config.toml
train_examples = 145000
bottleneck = "denoising"
downsampling_factor = 8
encoder_norm = "layernorm"
encoder_activation = "star_relu"
encoder_widths = [80, 160, 320]
decoder_norm = "batchnorm"
decoder_attention = false
adamw_lr_other_params = 0.00083
final_lr_fraction = 0
weight_decay = 0.03
Rows from block 5 of the encoder, named by matrix and row number. Rows with one number belong to one neuron. Each number is 128 + 24 x the weight over its row's rms, rounded and kept within 0 to 255. All counts start at 0. Numbers have three digits each. After the name is the row's rms in percent of the matrix's.
# fc1: MLP up (encoder.blocks.5.mlp.fc1.weight, 960x160), inputs 80-159
# fc2: MLP down (encoder.blocks.5.mlp.fc2.weight, 160x960, transposed), outputs 80-159
fc1.688 009:127161152130094118103095121128137122135176117137092129096118117125132132171162158150131148103131114140121133146096120128179096117135155172157178121070136112072141135101125089112129113137115165113144119137120158145076191115126120151095156120
fc2.688 024:115118156134134119123145151131122105136146170133119153159106158125130108128131124137184156120124135148157129131099122178151121095088149128094153129123132152113136134118161126132125122097131124154130135124133146127058144095169130121112161133
fc1.689 100:118117113159158142094112123153174095125154087136136065080103119109120136121142107154133144148069141150137140160088126133159118140104135118135132143131087092144106144122093130183129135153110167133160109137118124112106107111154112118146131126
fc2.689 106:159108123117130128104139130090120095134128110193160137122095102152099096114116140140132127194128109108103129128160131153121109140147090138169137132134113106105088091138104136145115119109121159136126091136129155141135135087118164103141094102
fc1.690 078:131116119124104130087155124143135146146127081131093119131123088157126160140148132110074151119137125100115117140111143105176119090141173140147135122118125148112227115156130112143113107127166208140113102151111103151158108175127142117109111110
fc2.690 072:105116124111135130102131138143121155157058147127085130133144125160137120143101121141185122119133108160136171163111131144135156086140167132131155121160095105175138118140159138171118143115159148123167148143152113157117117138150161154118138129
fc1.691 106:095146140096144157120146107133133123102141094121204099147116123133082069155146129107113160125155128089169156148127146136112158122116123122134156173118152138151129120146147101116116103138105141142123095129139136146104134150146149135169088160
fc2.691 094:099132128104140093117110104143121135082109089076133112123132122129093129123116152127129083130109185109127074115156120128124142185128160123106097126103105136119137156129120139110141123132148156183121129123121133148137142127133114129136138127
fc1.692 110:126116126133127136112160117110133142150159117082191113087172137101116162130087135116155124129120072157152110141110122148165128103135105121118113144115119097139139144125087126143126123111132124094129144170125121139123115137144129168092052126
fc2.692 100:142141102171136091141134140145108111149154090126147100141125146105119134128152141076151106100144072099080128103162116133137129144107127151103116112119137133166118163161113119153101098144098151101144158150162127128108119120109100138134144121
fc1.693 068:081164155141140152125129134154116149134142118132128129133149098098159139136092104096151134124136094161139096112150109122137109162142167145142128125114147127084143144165142111123141172131119145086081134119076165178144117144133115123123128095
fc2.693 053:126112184109116087119147114110130128119120147110131128107144102139172125146149139111149106078192109134137123116126110179152102108137084150098117137099109116157154140116150163112169143180152164138119133117130180113078127144145113139102157114
fc1.694 110:115112137111096127124135114150075134147150137147114110116143147158138105126112105146124117112096140125085090143096139131122130043108142131080177129153126105118132143189091186113134116117137123096130133168172109071098138127162111113108133135
fc2.694 091:102123152112133138152130088122145088121102111120097082088150129108126126177135069133133113081115137089132103168131150085101131140146079128174124149120121142105134111138139084139104152125158113167110129166097121133143141105108137069107139148
fc1.695 094:179153096166125115195153119142113128154112159150126112131093116141143129168131088110108118131123148115168144115124166114098127072149118128144158107124106131091120128153144156149106105151173067118122163120141104186138128133127086093110140141
fc2.695 093:097117106107098174160152131136083139078129128101175126152116117037068120124165116114130118137137097139099085166123137108132112104089170149139138150113136182116166131128142155124107114103128134105146127149134144108141150146116194114155131093
fc1.696 087:161121131131141149122139149126174083117148096091139146088125086124112140127111135121163138132149127162144139129161144143131112123134180139158177124138130129101218133096143133118117143151081126127105101117100185105136161141122105158125101092
fc2.696 073:143138144109111149114094139128151084111133101119150140109151130131120125118070157149134142142159135123134078087104114211126145153124133077124184153108121123135142127124160118115117117132119120119167142107130166138098107147109166100136100122
fc1.697 112:142129153105122131151130126128136141116135138103100143148130140105120127117173110101146160110134091158110134149112109105087113111100149130149160134125101158126106123122092118150125129105111149076197150162113136109111129122103141090075123142
fc2.697 116:142100125102100158097137105153063131114131136136118137108141156109108137116104103086130154119174148099141093182144119146103122111166141137077141086111091149088151136118112154108142129136118070075116104136123119149127114110136128106111136112
fc1.698 106:100122117152141089152119119155132117134127125135130112127170136102168140142133165129090087140120119115129135107110120149109156130118119133139128116163077169140128125117113133121128166126107089101206092141145131135116140109096130143148131126
fc2.698 116:097122132109130165185137131121131130125116109133106110137102117149153131161138141140175124141082168144119117081160129107092115114119103091124124144148136123127145082149126134136129171149096165150127104128123125135129122121137151090143116127
fc1.699 114:120126104132152097150155139142138146094127144173123047125132132127148153153130139121140097107127103157116206139180136154155106142125097133151150129156135116124084132126130118137111128147143095110154107111123087123090159125117132151114088070
fc2.699 100:176090125120141137126164116127073126079107133170130096099130125116121117080181142140141127139107133101149173147117087103122093180101103135119146156145154140101141100106137114169113136117116124137155106127085097138213134149118096129142135132
fc1.700 108:086160153102146149132160150130182139157117123142153090139140158126112154148143133144126127071113176092145083119140158122156137149102102130148133110133115145149108137140098106090138125103105177133136158103127104108115113137149083180098122159
fc2.700 112:084116139128155159178135158119116098147096161137137104088148109194131104156122097139112146125153130166077163106122129141152123096155147153123119113151127122143151097105173139137134087136140161105112115117140144164113158163136136131115130114
fc1.701 010:108104097134130113114123131079148161099117136171111150156129149136177126162146126153113058146122146132097139111139140089122166111122111135101167120157158148155159154107102084095104119143129116170130150128117141124082151152101191138147146155
fc2.701 024:127128152153142124123141155133134106115146180130126145152106150119124104119126134145183153129122129136152132116099141177144125110070150125094153133131125116118135126117154125149140119099126128157129136121116131127055127097161128131116151130
fc1.702 081:149141083050146126164145136138114140140176095119153136068111117105153154140132132105106136147121117143144123163148136126129150118136139140125135159102118129172159171125113105126129129139107121117172143095141133130131094144152131150140124126
fc2.702 084:138107092142137141143154119141104135122144071118139133180133117140165141183153108109156133124140135121100106130113085188131110093122162131156146120143120153128137133140118132091118132118087111114122149121118133114116169128116128151117147104
fc1.703 111:117104136118164168139127129149099120116165144125117139085128136129042094161155176166122128145144116175134161126141143095050160115123110098127125113156162126152106104161103169115133135132139125131101149133100128120125119149128168147120098119
fc2.703 104:164121119126161109114124124145133135147092083142116113169177107133093136132139144095099148103144164105103139096163100137092174128101137151144114166133165113163132131132170151127140113130132146130170090128114119141151090167133141154142090105
fc1.704 100:159157140142149161164172131110124124132100140114106184173162149130131127116152117136078115128135117151139114148107175100163108139125120197089133159118103160154148129120098087101093118120153163120089131131124145131130113122115106112136109112
fc2.704 099:105151131106113145124118180155128130124118124130121121103143088129122083080134107186132148145101113108103139145136160121100134143095147153162111152107126120180142144133141137164087151114118124110157067124084155118072144119131090171128137177
fc1.705 011:117122122117142165123142142116130093175089118153147119104122098155075107140145101121153127117112149111174147081095130144160134104153143137153169131155137140113101129142162113133121136134104111148133105087150105123101106152136152136089130148
fc2.705 027:124103150146144136111129131129136122160142169137112146155103169120117108131129125148181172148111131135152130123102139164155125119080148134102144143119148132110129126130154122171139122098126122147127115124116127120063140097148124120112142134
fc1.706 102:113153152096163146115118138087134117096112143111127108106117094130153165134076137169188124134122146168149098154154098162114119115145117121137121109122143133107160154142167141120191178136149169081105169130142106133124093107137125130116159150
fc2.706 080:066123107157135161149135145115111122193147156138190093121156153150124130137087135138150121123147129120129099169138159137143137148106138143162140122130110131139158079159122123133107176164136113109144148139171141122098156107125117129134104106
fc1.707 110:164110108158152155097144128175130198114202113112108114146094134136129128115113097132131114105165086092166111128138106121156147118128169105145134115176137123118141151153071084127143115112131155140100123090142101123105118115117138091138139105
fc2.707 111:125140145164148130115159125122118111082105089076138132119145109144111157108122144142094115129137147067114124126132119108126162082126154148070088138130115132154137127118101085140087159130148137135108085135126160116150121098158100134137122097
fc1.708 116:165115128111097117121119139148169130110081154142136142122097121148138090133134154158136164132199164166143122123129124137141098151134110141158095115153146128141100130077098123172155134120097170136121101096100114122082157144146139128102143089
fc2.708 118:153129155128107186133170121164094153156099135157113143132124117116089122157131109111128112116129140118171129169131093115107115145146132035142105159155126137140102096103156156154119115104124152111142168139140099120165127129160100133132124146
fc1.709 089:150136152117056090116129120103125092131163154126163123135109117091113127123090116156122120161176130163181139133071179128137162105099146100143113173132112150118139162136132165148147113136136149134122086095109133167142126109117104090199125116
fc2.709 081:098114130161152146096147114071084098136116131125157150105139104108112138062100101155139142120108106123132136120118138140170136072106150127189130101140147135132152133161132141147071131083124106103102152102131124144117109155121139114107183131
fc1.710 098:166160129172110102120171120126128183131099108127118141129117096105113104124126160149130131141131139127144160119161081088127167093127134122095143117142099129112117131135149145122104143085106136142126142112075115101122084149120153124154105142
fc2.710 096:135072122124115155149135117151141123087092167144164102158163125118096082147127143149126148081099100141140130134140133101155150138122127130171132106083146112129112137118082120126194115164138151110104137094123130147130124130095100128090136097
fc1.711 121:112098150142159098085156113132156126088139111174120125081138130120104153104138140111166163111123122126131128139131133063108173126126144113125106118115127129113172133088125149138149199098137130137140101154166156119132133145150166113156136105
fc2.711 132:117101102156148122148142098130158107095117079124089117155126133144126111131128131120135091138103142172136136162117107231155127153091136112144104125145123104118121149147121112163122138122132152085147123104142111181180119161131147123084080125
fc1.712 087:123092116129124105110082124121097173155146126131126116178124113121131110144117134169167096119123145125140110137105128122162117159094116130158118121112136121155141163105145144156088082096151113116132181102109097145135136128149083058120165140
fc2.712 069:124137095141141144154138158158145083135151149076135130140127150178073125142075172111126120129155125102130150148119093127172135126139103119130153142118148130140105142119113106134114154098093124132157108168113115139126109170147133080127080131
fc1.713 098:082139153166101112165137082178098185176076091171161126090157093196111135097129138100137137173142130116111125174125150136127116125122084126116135156094132131133153119134083114116115140103158099107114128160117134106132108126118093130142131140
fc2.713 101:075114074069129121173095100089086162136108128128097132150100103124103125151104174135105118108075131114124163144137142148119132118129126158093142100096120113041117169117135161111133095165162144098114119127107170123161122132123150131102145101
fc1.714 106:146114095163128103162099134126128095140160139110080153087136129118144113109150121116162145105159147087112113132107099118093120124125106127139137106131096114105107107146132106152094131160101142086114153143134125108154144145139161150123103137
fc2.714 109:106124141123138156133126153141123131147148122158119125153111122122118133143143116146130154105111135147125142149152140141098103092134115140155120144134165153093137143176142124106156147150123095112091180137130102122137132118118101096130142106
fc1.715 018:088112082089120109108141128113127114113116124134181128134139163146149123154110127116131167099117162138125145118108166165137115083113121178143153127165160131125141117147129155098105137141120137127147134107183111138106117125168114117102153149
fc2.715 025:128102165147143128119149126121122109127141153144114133150089157117129110134128124131190133126115132154140123142100132185167139109077143133096144158123116130108124112115156124154144127100108129153123109123138127135063133109153119114113165161
fc1.716 110:080094105171113125153146150127175094111081133141125125151090100122150108131118136116117138127141117144121078111130110148155141102127141103165158128105130118119132116147121169152152145129083203117153135154152113138099092128098086135166113149
fc2.716 119:134140152163124125139148164112155141148143132139097115128124101149161173110102116134083137133173102088104092112131128137107104087142173149112084124155116132175117142141121114115091094153157161120119117117138178103165120145109122162102092117
fc1.717 092:146136117116148131150126172160147131116123108141145079144096151143115121129141121143144099152130152161129143124118143198126153149098120126097105132133137152118128147093108180147077143135130062101137130121099098133115157135134141139110150141
fc2.717 084:122144128125116103138170120152112164106158144128181086125143106114091124084143114142129169088095099132124154132147160143101142149099110119172123128103140109065159097117105132137174117098088137120098100108113127141105135146099169133113121107
fc1.718 107:114100112155141154158133167128121146145149115137110134134140127105112121141150128102159115097118169141127158145119129142141113150141115143114163155096115124112143160131130148137110115121158112151115118111095096140112125109158144109130146111
fc2.718 099:132137136124112126112106151180112106183112150132125112123111122066140131116115119165105141161172112113130129071131101138124144092116111123118126146180087126173116107175114135106103129124145157166101089133133111150123143117134080130158104131
fc1.719 118:139105122138103102160135167119117137103131132144130084116143129109136126116140167139097187117121127135138140087146149119116086146116122133121114145140160149146100136110112132117109113153124113085133071085152139092125143133164110162125112144
fc2.719 101:166120119122136119120146131135139102120084123079195121119109122176114099150163123098123121131095109087122149096112114089108137164153111149146160162153104149117130133083149144130126121107134129140123120153167114136133146120129087139165112137
fc1.720 065:120155059121159147143142119113102127094120133135119132099112152137088173144087137152095156112151095175137159111095128162137164148139122094107149107128125140110134102145133120140128125166135163148110113125163141150139131171108130137122132112
fc2.720 059:161105097141141138130151123127085131136138128137113162183121143109107126137136115134190122149109116159138077139113134209149125140117121125126142130091116124104083155112134139093105141095105152126155119151154169143108143105147158140121172121
fc1.721 007:103152157145096153118158130136149098171118127147117127112130118124121126126149119096138199105119140113121126100136106117113149111146104124154128087142092168122120121168131132084147177154114139114131098133089121169120132157145120136074100147
fc2.721 024:132147153142140121120139136124122108118146174127129151144106150131123098126133124139182137133125129146148130108096134189146103114074151129111155124127133138108132124113147127136139123096125121154134134118128135121056137096153124132121158156
fc1.722 108:155131108138112115138159129154139149152135105215112121140109119159076122130123171119153138114147134146089091141126132146120093135134123123100140135153095132148112121138094121108154134099159114157139142110081123151154139122094118074129124133
fc2.722 092:132110136141166123124175097074132156098144106128110145069130132109090170134074100128136083104137114128114104150128107114116094142144104148109154112128110089152136115135160109110140131144085123122155123125112163137102162106156088101102140108
fc1.723 009:110098114129142121161121144159133156138101106081180128158075144152159110102130121175169131160129098121125144134163135154123144101135122115107160111157132112117135119154161145119102135109115102164124107160090115121060092107130152153166127128
fc2.723 024:124147145138120117114135154127125095124148174131129146147102143116119100124141125143174145126117121142155124111099139181148104114076149128111156131124132124112132129113143124147141125093130120159144129125129130122056132103160124140121166152
fc1.724 098:107142170116115138147142117125104119097152126166115134136111104118136140114123160158124112144124131148118146088181143118125158094072096163127160147096101146132093140092135140141149125110081126072122129133132110151119169136115136121131103143
fc2.724 090:125114100095113109115123155106138146145127136122135087113156153154125104120112153126131134128110101091157108157074091120131151104146097125107142135125134136122111108148137142152109065133146124123089094134139083181126086154128134102139094106
fc1.725 007:087102094111086142140109133121094124162130162142104141159075078148069145154126120109133119175114125126111133124100154137115088098159100142088136092142150150097107147119175073155126125152104149119120098141131143121133169136132159125100119166
fc2.725 024:123142155142130115115137154131124096122145170134118150152103145132122101131134124146187141124131136147159130125104143182151111109076141131110151128124133134108129130107157129151140114097132126157146127125128134130059140099171130123125158167
fc1.726 112:110099193133132129108182121101154155092148092111124155114182131112139176182157146096142123126145113115117137133136145115136128148113107204102132135124127124137137149067143130143135114128116136133151092107138176102128145123147145107117117139
fc2.726 130:108122112132108144120135118138142154133143101149121117127171098105137155130095193111126145120102178115162131108147127129124123170101163092102114157116090133171103140150137098156122143145172120130111122137094106145128143130077110137139155117
fc1.727 102:131137142137123156110106136125153125137125126119174151144147150136195150118116115132149156124079128123146126093124143128125139138148139138167125082091094127133139085160148137128148133105113083121096141140151137103153135144152111168131156147
fc2.727 110:108125124158155132103139092156136129130128148146115084149150106114098147135118146106159132128173114138143128085157107165158159095143127189131124146060143132129147134103109125148150117167154122161162142137132093110146137159115140177140169122
fc1.728 096:164133119144134164109175108130137127136145126125167140145109119088133110114115127115122080129112127077133095078130129152142148114135118139148162120151103145134121163113136149142115102139118186126119149157115099118098134114138108137090123117
fc2.728 088:095117142115115119144135150147151119148093123161113124137149129166123172143183070107120150144170137153124099068142122079159140163124123176098133133126112143138106114124133155117106140107127098108124144095110148091108147103102149109139080083
fc1.729 114:132138118114138097138120119135123111148145166125134129100103143141087121087113189111136163148152145105127143063152118182123132114125142107140115133134144108105099124156157131171140154093087119131168116133121165158082106115108061162132125091
fc2.729 108:118124118110091106093115151114121134108140126128113132188156137117111108104165152121072104145068089133124139082114133107139134100173149173092098105103101107132130155181083150108109137100119124111168098090117142121163129104145148100104143144
fc1.730 102:118150155128117160137113130081099104141120086138113133167138151143118133131148097123122160111107115167097133111129136132132151187157162104153160137101090125120100095160133155084139146119148060135155103164099101122105148113105104106108129132
fc2.730 095:121152166116125126097083086107148128133118128126126134116136143107157117154119101084088104171144107146163157141128145117122109137097126152118129141151119121083117123147167117092143129104098145133127081107122174084126124084130162093132082119
fc1.731 089:129123107115152137134154124135120124156142132157171130094144104172171105104161143119117083113097149148092126090130123081097100100115089142180142124137180136115133153111144146150163162141112135154136150161137171100117089122135098158149115144
fc2.731 076:153130070155114162089138123100108107145125127123192154130114127133193131166066133109130103079163149139146111114149137127154111132136172105074162135136188116121141134144105116131123149147125132115118144169142180083127145140109161119122159139
fc1.732 100:117138081131133126140166146109141147126106187142144120155141121122161125169140138106143147121100136175124111126158154124132152169116106093100110125119091129105146138143144083102155105143122126120078163145115113126065177088130089149102096128
fc2.732 120:149139097083096121118133143126139123113074141118114113180128157134153128124190125091067140129135101089111140113089108086135154117072138098120099111192136122099079139148125130100139110127081095125128112097161090112174108090109123146118087123
fc1.733 099:163155163133121137162166110133114127119099168156118095163130151135128149102152104131130126120134126171120109117131122153141127101140133100089125118139134124138140128113151108152213139143135109073154148158143101103153105118195137156135091088
fc2.733 092:091122096120103112117087092122125167128120118125134149117160159120147118149100144115123150110184117121129145121090166092087148130133107128172138086078150123116155137125114159133102100163127108124141147143109123127138157124109111141079147115
fc1.734 006:126126120136148126115090133095098093142123171149100098151115175111148133156070148138103140143081101085140141144119147091100155126118172126102120121141129093123104119131081170123131134170129167106136134116097154152106134144132146110120137126
fc2.734 024:133144154136134115116138137130124102122148165128127150148106155123120099118138119146187144126116130144153128112101144182155104110075147134113155129127133123110131128115150128143136123098125129149141136122142136127058139094153127130120159163
fc1.735 109:123138099111131154156142138163148120096130127182104073117121096124176101120133075137094144095140120139169162128138121129146102138179102102137150123104159125124129127110118147179108147136096098123132137143117078160100102122166143101100123102
fc2.735 116:087117118141111120152109108162141142147086116154123109145151154118149146080073114157111102113132162118156117149112141117125119167113132103144145126145135086180130151118128126113106145151153125114091138161134123105139153159141133103074127168
fc1.736 127:150130102070125149102123152134127144105157112091108128120113142115104150178072117138164126139134105114159135101087129135113130185143100123154087158141145119141100129169140129118138148120113096097139105142160117112138148143152174123138107087
fc2.736 130:139156126076125112137127145134126127129094127067174145088135123115101127127185132136098108129097122105100139131136115193145109132102099085111128114145139135143152131119150125130139098158191122142129135116126145117168098122095144106136167091
fc1.737 099:135132150143124110135127103127131161123111122185167171168126091158180142102095095137093133137109109103140139146114129168108106111130103141089126181104145131155149147113069133110125112120092162067128149104106120136104154141088138127094130137
fc2.737 102:158105128128148161144139139149119087160124078140075103144173091125188131135146119158168113150137110116129101116163106136151125119114120139129132107125130124115086136135113118126116111129126119130155137170098157128124089146153142107138128126
fc1.738 048:140105136108100129168149091159107146125142120147103174161088138131097130144133130133117149102132122114108136150137135148087124129138135136122114128160106112139129126134099180113167164147121130112135156116105139104070169120101145130128146176
fc2.738 038:121100171129141124106183110149145127140147143127131126148139134124107155119110137086182157124134153149168138159099122131088098098127158096127159161096118131136141136131137132126131127094116111134118144101105134133090134127127143111096120103
fc1.739 008:086128106101095117150132133128125092103127175138100137114140107134138145157148105163149159099138090084143131111119141097136130119105113141108125106125081132138118152159128100137129166180123137106114171142117125123145160139109178149149129155
fc2.739 024:129145151133143108119133141133130107134154168136130143150101152124123099129133114150189146130122134141146131118096157187152107120076145139109148127118139131109133127122147125147140122096124119150144133134143140128057136098159126131123159159
fc1.740 122:165141152115132140094155133120094118130133151177156154112164149155146121165142162128073114098089093106134132136119123098104121125051164103064103142120153115109179092142165134117097154096126167142146131113144156108122131119152110083115118118
fc2.740 117:119116111163151153143132122145136170137177128138143138119151151166141123127113124147113122103117133085105123164102169121107109114104143106132121138098128123158124143110112121126104160151149108103102127086123123139146159174109097216098142147
fc1.741 111:128162121125120117163117143099146127123159130157135139145107133111125091124151110107137101133127134137107116134139148120134125137131148067145199152141125097103156131151132143119105138162180133160123112128105160122126127120148083129136108101
fc2.741 105:128107114161145157137088131137145131073112108172153135121127094131102146133140074154154147162158180126117122162118154170113135133159101143147162152081097120146110097162121128128156098134119107109102148117125120142136133060097149106150111176
fc1.742 101:160117176133140103079106133160183105163140091081134108104119120124090124145137179140139113158158110095135179133139118144118140122088109148088151141163132126106179114128110127107114133142149111148112105129173103174130145135145109104143094140
fc2.742 103:116161155119129136158134138130187117121106111117115085119136146094090173138157106132108149132058155177148153133126124111123139136161102138188089084174115105125135125141134146145169163139122139118153131144182121129124165111114145152083155149
fc1.743 110:132159133083126179131126149134141149164118104139112132120122114095129130141149117160171097100153089149140129130105100092129125133185130050112133145114090138112160136110137076109107120139130102171141154140139148113128070141099103099142140126
fc2.743 124:091130170138102112164090130133162142129117121126158173128126093121115111119156095121158091182101142119160119126184169097150120166126135114115108136120131118125141108094165105147104138140108147138143137122129101102143129118130130136125129153
fc1.744 112:136106174120164126112117145184143086157149107125072120131092113106090062069084150115126159118131147098130084082187107145152125120154138135135081133169111133152134136128110105162142156146148111107109149137119155132087158128137147159164135111
fc2.744 117:084092150119112145162107157118088149119132081144130146119126102132184115138140149139085146158100099121145102161092122050111124100098137154129114114119124105124155142147127095107139113111110155129115102165086139128161149136145142139147157156
fc1.745 105:101176126137129155104101086127119112126112121147127113119078090123097124156115143122109182132149122140159155168073144125132169152171120126116100128145087139144154136161111138165125125126100101136141137073105108147145135122094113120144117116
fc2.745 093:124133162093112135137120122129115113116120127137147116116104105099070133109077153139091086126111116143135136132168153129116160173126138143092093136069126120159148137111110155096161092142117146127118135058141107133116141113125083130147078096
fc1.746 124:131121139168168119171144149158151108132129057070130155119132134099161076135125143127047121060124125096126155117064133148121145137087114121134148122126120133112176129143119159108103164140138160126114145149136109126067133133070139151091131153
fc2.746 094:144123153118129118123136144117115154147125126156084147144162156142083124135135118099120130115137105156171167130087112115131130133107147151163144110132115117140075079175133198132111163164142129086154123098162158139120120159136175127116135165
fc1.747 106:145117167096144118102141108172135115107112084151160147118128145116116144175094158141145147124139110111090097126124138157151132136075100097118140101119158128108118098113087172141158136100134133143150145074153144079096098121077127157112146129
fc2.747 106:116108134161136119103142098096134096127128130119118105141165085107131136060120162144145104130105156123148143140102129152176153144138140143150132122117128129127085126099136174117131114129100147150144130118091126105168145160139178115134108152
fc1.748 062:100135128143163109137118138140159124117126136089105148100097122120100097124148134136118102136130156141149151145131116140178136107112134142138101124196140134151144157150078117151170100091142121122112155111165128149067134131107103137114092147
fc2.748 055:127123207114140106150111114145121114098071097111089132135115142138116094132114155132173131128128129136150116147114142153146113121101165089160138128078118150118133119147158164113144112136111136098113129133139149159104163137130123123110140138
fc1.749 119:174148116104150120162145142158142129115091101133110157130128080151098153139107102136141102154159117068099187131136133172145107090126135146150163151100118094113141084162142163123098138141083136088142113130189128151110116128104152108155125142
fc2.749 107:141153136134143137084125155146119110109146148141124130145116142143156096136226128081110169150118148118146149193132121105112163142140087147107143133141148117084108127138144104122108105132128122154158115133130096096172125135155119120151138122
fc1.750 107:125153139126144164168124100140183158173130094150096137120123167067148167132122118135139124138115155113098129102129137111120113117146113111166109090114118097118083115149120128130130174101153078098137132085087078149132165152123103155136103138
fc2.750 111:101152131088108116144128154120124165133172148193135143071144139157112148118176143087109106133127163121165149162097105088124108096141091116135129134129124135114104115122139114110111118109138070101142174122123157150122112155104168171146143095
fc1.751 099:052083126160118105133161147133105143106112149146112141145118121134091128149153143145155169117166126114129119119135131137116135128122099133162116145135160140148115093146126147125129089127123177118114107139161093120146118106131133136145157122
fc2.751 102:096161148085128114122148117073180141096159128130122126077110119096126128113138175159093141145088122135150145115104123135105128138131116110105143144148144114136167151117146158147149134110179083136123123123138097119141134074108106125150105143
fc1.752 008:110128120131156113171167150141143118128108106122082120122103115164134148118114171119144139113154107163119086092110154158097157144137140161131127145157139149129145145137103189095148161190157110116144119146118096117089139101127088144085097121
fc2.752 025:117129154143157119120134127131133117104143170142118154150103153142121102127127114139187125117128129138154128119099126176151113104076147128077155143127148114114135127106163119139132120106135124146139134128135131120058138085159117125108170151
fc1.753 119:121113167087170120142123115105121127101110132133130118174129116167130113157125163145134155095179131166135104112150139095112116178128158145128142166157127113136134113150083098100157115118151138112130120107152127106056148125163112107142168113
fc2.753 106:131185164088097116181080146160110120141133110148089136112162120167150108121146151122116098118163130142105111117119143085119113096132130174129129078108113138080171134162173106108134094147124110086134116157102182126133105122111158135132151140
fc1.754 098:146115103126147154101157118141146114140143109147082120101101119127146156117129077121142138142095144111088146069148128145107150148123131117126185132178163118097142085110164144124117159101146154131122165129103068124111140112119174112072149128
fc2.754 095:123130145093142126124139116100124085173174151138154207082164134121128155096120093133083147149087169160143130119101131096124116154138124124150153145124131089143177104117086118089130151142177165144148100101102136136139119132135100118145122108
fc1.755 111:120154105165131105118168144125116142133107130139126163138129109123142099139111100081147125117151126138157181142132120079087153103123151146187117110148098121123111112116146134107117124148167095082163129150094126113109170117114155127107128137
fc2.755 121:120139137110108071113112135143165106108122142127086116144113122114142143167150066087142155132173141119095108133105109113127144116106150129112051134145118135121092117131100151092131108166132068113143129154092126165124083134119168119127116102
fc1.756 097:080091142112094165115154088132165122140114144152144099106129127143143143130124084143134119102127092111121157151105125122120099079144124157136081121114124114112133106134141112118122123113104137124126143123127162151197105108091129177112133113
fc2.756 088:144146149118145119113107121113082102113087160120155114139120104149138108151167106122131133094155154138091135150175127110088131120108141101125111100118115110140192120116111115143143146168086106079136137117143119138092147117165123156174105144
fc1.757 097:132147084103126163135085133170144168157104112168123093102103145138169169079120084133100149120131126113103159138127157128083118134088136137133131163122151093107146137126075125140112130134131134093107121126106134129123113136102146097136132145
fc2.757 105:092166129146125113107133099108128104185133131175124157101156134143151083155136129119158150125116113131090171126125148082091116062179169139108138132156165113113143102092124089112106159119119092144138127145092089069114161133145100122142123167
fc1.758 128:137122132139142132159155182158150110120184084132129146195111104145123147163087142061129092121067145121110107096102126119117088087119110112138156158114099114147168123174109151121125162166133126098131161095140137114075141133152148133136111137
fc2.758 121:114126107088120108148113134165098099098175111066128144123131114146183131088153130117115117106154132114108116147142121099077101118109145129127087145148130163131128114144134092126136098150217113137083149129161084182182127146123099112163131130
fc1.759 062:074138134148055155122114181131103109083133142120152123112133131134144149123126142091125138251162113128146118134131122130130176110139142136151155108120063139139135140137132127113131123095143092114118101122111145123161128115082125082137103098
fc2.759 052:135073133157138145110099101157159145148125138151125126106115121094128113129117107105183136169133099113127108145124128158168097120119124126132158130120061111120113114081151137129122185110136135117108164108129137132083119131145115128130111088
fc1.760 118:088118102145098132157133109099137139137179145109104164137152134126095120171143102143105125142126161201123148098152120146116126084143114131127094130126122129135126127140105143108098176116148152117158106118127104122126104144126136131132146148
fc2.760 106:146148162151113159131142133120113099156141107111111134129153158114128153114122138143125121140129167171158122129129125097143120154124138081114138124098090141123111103166140156110126111117146162134136108147171154150153076111078168118182093120
fc1.761 103:122140088126146091101157127151145114123094121110139130084130161093162161148138130117158133135113136146119175109125070129041112112163145142101104119179140137091163123121140128105121117159105100133134120140067110094143149106143142115122102113
fc2.761 114:145105169107110135145134164123155097076150139153133067146120152120146147129145139126118116091124154095092132145146102112115135102113142102121094175099081136099170156087135124150117122110142151122138105134113181133117107130094129171156083127
fc1.762 115:171108138115167130141150146139097137149132079133133112140145136130093098178133124121131148110159131102086143147100135141155143154048126116105059110101128160117136101110122147102117158118099128096143152128125145094084126118136146104115140143
fc2.762 103:138121167121121140115136108134085122092163126135155133156078117144158135095124137131121059130094116140157123101136114057135111081153095145115062134113134100150113124130111133133116131111135170133116115130089121149122127111146160131153107113
fc1.763 097:179119127105152132085139116129151080165155118132090142088125130084113121132160124151152107111147130111096153088168114087104123162105163108113178125184111128168092147095177166120164155137163144111119143137139101135109078122122109113146122172
fc2.763 109:102094151125168108146142110142120076141088144138108136141150090173125154119155111148115091126133161106110161116108108143099107178119118156174140134115186132136143090126118097112096109119113095121129133145110111142145099129129146146153134177
fc1.764 100:111142194144122121140136106105120112139140120128136110180112168105110134152085175112066126144108138143085136135148141126111116116150152111138113097165114130129141139145122089142164091148094087122132100157134116059100122084105075115112148113
fc2.764 094:120127122151147141131137109170111098108154143128171126104117153140112140073120184130136138137123134131107190168113132085094100097101106149142149183099111127129154148110138104140147102115113169149120147143125155100122143078157177147126068129
fc1.765 109:133117158081084142138139148100107160122123074098133122122171135152078131155143151114128151105139106088117131098114131140142099178129177144121155116088131148101142122140141092117158160099124160136132144121102123105113164128151111126144087105
fc2.765 110:137123128139091136130119127136129091107115084133166107130162095142153113120108123106151120122131139128143092084151116081139097142146126076132136129090109109087143145140085121109137169109121115135108166098128117127125114131103092126123133139
fc1.766 108:150126144126153146137144117103134127087168115116125144174128121102079150086106112131141147119144136117112134099130141176103138164122133134099114127137086125139177142121110144125146184123111088129099134136151126164152143103153106083127136119
fc2.766 113:141121149136126129111130136146121147108113130131169132108108127117078085132170126130144150114128144130134115119142145089119133138072117153127117116128149127144136096054113116141125145110140145096161152125133114133121154077092108066178155118
fc1.767 100:136092110138145125126109152095130138124171107133144105126116142103117143116106124119120148132177127140110105122062132137089098158144145104111070099133134128106093102140137125152118138114116181174140117152139095141123120153128122147155157064
fc2.767 097:149122118109144144119126174122109094108092092169070101139101150153126139158161125138154160152155098107118152174123105177120138177145118128159145126166097109189118142090127090145126137122127117170143141152163160131104137106102099200169149151